From a checkpoint of a small image captioner: encoder norm layernorm, trained on dead-leaves pictures: piles of overlapping shapes.
Rows from block 9 of the image encoder of a small image captioner, named by matrix and row number. Rows with one number belong to one neuron. Each number is 128 + 32 x the weight over its row's rms, rounded and kept within 0 to 255. All counts start at 0. Numbers have three digits each. After the name is the row's rms in percent of the matrix's.
Before each neuron's rows are labels from the 100 images, of 14976, where the neuron reaches its highest value: "top examples" is what is common among them. Only what is clearly more common there than usual is listed. The data: dead-leaves pictures: piles of overlapping shapes. In brackets: how many of the 100, against the usual share in percent.
# fc1: MLP up (encoder.blocks.9.mlp.fc1.weight, 512x256), inputs 0-63
# fc2: MLP down (encoder.blocks.9.mlp.fc2.weight, 256x512, transposed), outputs 0-63

top examples: pastel (100 vs 14.5)
fc1.412 094:148131177134156202101159070133093083075158151083122154087094105114112175160119087147081085161127135140144168071132142151099146127170163132174124176101158110145134098129082143106106158086131169
fc2.412 090:160161107092152104143089084110197142117101168147091137088127100111120118110182101146120154103149141179102153133110147117176152122176117112148110185081180098090099181077086178116115126137121138

top examples: cool (100 vs 14.4)
fc1.128 127:104150188183111121132148107141167050109187184068121089121116080088149123145121149183103096077130120174094097102093129143099129118066136120143118103080096130147141069085125085091141162064120104
fc2.128 138:140156136159089098128173103100106091120122160136093101088138105183127138162144131115101104168148135111135133103114118196125146115152119173157093113162147148099098129148076093100152092142135105

top examples: cool (69 vs 14.4); large pieces (66 vs 33.4)
fc1.401 095:110122138112086146130114114141131065139173175115119102137129152080154096087077158139161067152095182183169101123140101107111108090130070103142155127139175080120139059130157089079129110148136085
fc2.401 092:180156129087116110213163143135135119168151167117180108130146205138127101087108113109155106141109145099100135148135160115112105100144120111133187150128097138123136087116130150095088123081206157

top examples: cool (100 vs 14.4)
fc1.287 128:083131175181100118087151140126115122127151189036089051115101071125112065106093140179139108063104153115114124075153120113118111091080120169151062158078096074108161091088134104093111147089165063
fc2.287 153:097186110183105059117154127138121147138160124117086092113102124194102158178136130121077085142150144093113135090091113171125166124183170123141131142133136119090123155110069070176164112183134126

top examples: warm (82 vs 14.2); shaded (77 vs 50.3)
fc1.404 080:081133088086116149160104178124182149085127136081113081164071181151157114159161101175096084126166150123172096145161074173129144145169155139170119145089097090108180181163107118069091121122126135
fc2.404 080:166091142096105179113178164124172178088086165092138088111095169177138088154149149132087109103087164079105137135166165173155087090079182115169080110149164153160132079118096172182140116152169166

top examples: earthy (100 vs 14.4)
fc1.495 125:118108135204074134176150107150096110129105183092133060108120143117157114171122144120159128104113161133089102077104137171134097088129166139103108129088122078159153122121160092077069150125124112
fc2.495 096:128149125156098116135156105076131092122124166129139105104086113135131065131159171128157174112136118155079105110085104132121157142151130153126068122175137145092150092163115162150115123124179094

top examples: cool (73 vs 14.4); large pieces (70 vs 33.4)
fc1.173 089:159127141169119118115164152135096148132120153091164090150116115149098120119156104135184152153154150138148145127151170116136079107143155176096107093102184104166088118113162084114080164109151109
fc2.173 087:101156174081167144122163102151167140167147186115160130084167091098137151064136085170187119154164079090162119121085169168098129113119125138136159132140134126166102078135111125105141172072086145

top examples: cool (100 vs 14.4); large pieces (64 vs 33.4)
fc1.379 098:201163203122119160134133109095101121145082180151100065104148077149117079107088099171078087162146100182114084095093100101141138120151175113093156132138105059151158064110173155085156190090148135
fc2.379 095:094150090104099121152171094110142138107118094140172109170161107062143176144161151169184129167148074180143119122161110120137114159106113113104103118144102141120186115172146155144120151101158103

top examples: warm (99 vs 14.2)
fc1.131 101:116149128113111117138187125142057097078146155108149110113179176163179130106163114119127119169069145162104066168116153180102095072155126176137129122124120148187064130178170150152065161120099153
fc2.131 110:122181102151134079175104141112084121126161144146144131112152157144061161104133185134108119142153155109163153140096146105155107131113134130130177152155093121118119089065054074115143146133122163

top examples: earthy (90 vs 14.4)
fc1.294 094:105129133147102184105142119112074101143073106079104131118131165121148111144132106163143087098161180162153136158124126144151068144100124109129156111127189075160094118084120094108118084134102110
fc2.294 089:171120164122112088193136176116169175147098184185180106084106152154100087107145177146086167124164135103121129139165155105170080147117165133110166115136144167106170095150163093170165112109165115

top examples: warm (100 vs 14.2)
fc1.496 115:195148138099116127113091079120080100125116163126156125096161166179095135143122131108139090139093129159159155122089147179176059075119166109084123090163140086113103138167179125137090088141103130
fc2.496 122:112166121132159115137105180088113137113190089106122158043147138154089171143124185105064077110116126079169174168108163097137195087172120172209150142100109109094107093120044127153179141168143161

top examples: pastel (98 vs 14.5)
fc1.223 108:167161149131123144096146094126105088097145153057096175065119115088124100126122113190105074169143105114143093134067119189118077131089094167121092190200137076120126093102098143141114176086122111
fc2.223 108:086165127118152136149105131119158089131134120089127145094131067145065076109148146084094163091069116124155138092140115131073139192135170111189103114130095058122062109114121133132186084082110113

top examples: pastel (98 vs 14.5); large pieces (67 vs 33.4)
fc1.265 085:168149127136118138119091067127166161101093184108075114144132113106091130116153086167133093122164097094091131109154147150174073164124136152132154120121097159080120108140103126164139183088169126
fc2.265 081:186112171171162113136100149116170069087165155154104151170110109096123079166153114122165172099098170086113169163105133140092064122104089178154124132131134123093067081101174176097091183131094089

top examples: cool (54 vs 14.4); earthy (46 vs 14.4)
fc1.20 084:104111165155177097186165132173135122150177136140145137154097129089095170098087096180124139094135083108119095097135136150143147087083083146182171111129085077181112096077110119135098152164107116
fc2.20 077:191130077134089127119129142103110135097183150136156141089153105164141148147181156167135152176124118191126168139130124176187115086115133124085165091123099084094105082161168089115098078166085100

top examples: pastel (98 vs 14.5)
fc1.290 084:127104097119151160072177072153079080110170133154169102095092092087111158137084149138153077127136147165096134142174108093147106157074090147115073152165142130104136089083152125136158113090121117
fc2.290 077:176125148137162148143153068143129112108080137161107163152084163157142145134117135144116086096095087087094122085104100128148167113183111071177175178084150154119148132190155121112114096174097124

top examples: warm (100 vs 14.2)
fc1.127 092:130146127157100147115124161175154144075159114130106096163127152123088184087093098166122080104098104139128086170089084144168145071100106178105174135093199121116090173130143151152109120149097155
fc2.127 091:163143096099098131096122114152136131099092070123163184121155158126159131113126176150159076110149179115152150080108143123156131141143123185094175119094104150073150126100087104094106154119079155

top examples: earthy (100 vs 14.4)
fc1.463 093:186121186095125084156130156192081087118135153114096116146117143120150095153170132088067135108118148172134084135123100168174091081117128156179084159189178093135066179157118147080111102159127148
fc2.463 101:119159087183145077169096137137104151152111106173120146141146108174140161112117120163134169129162150073138136086130115090117154161165127108171130168144085185117083121076065119094124115117145137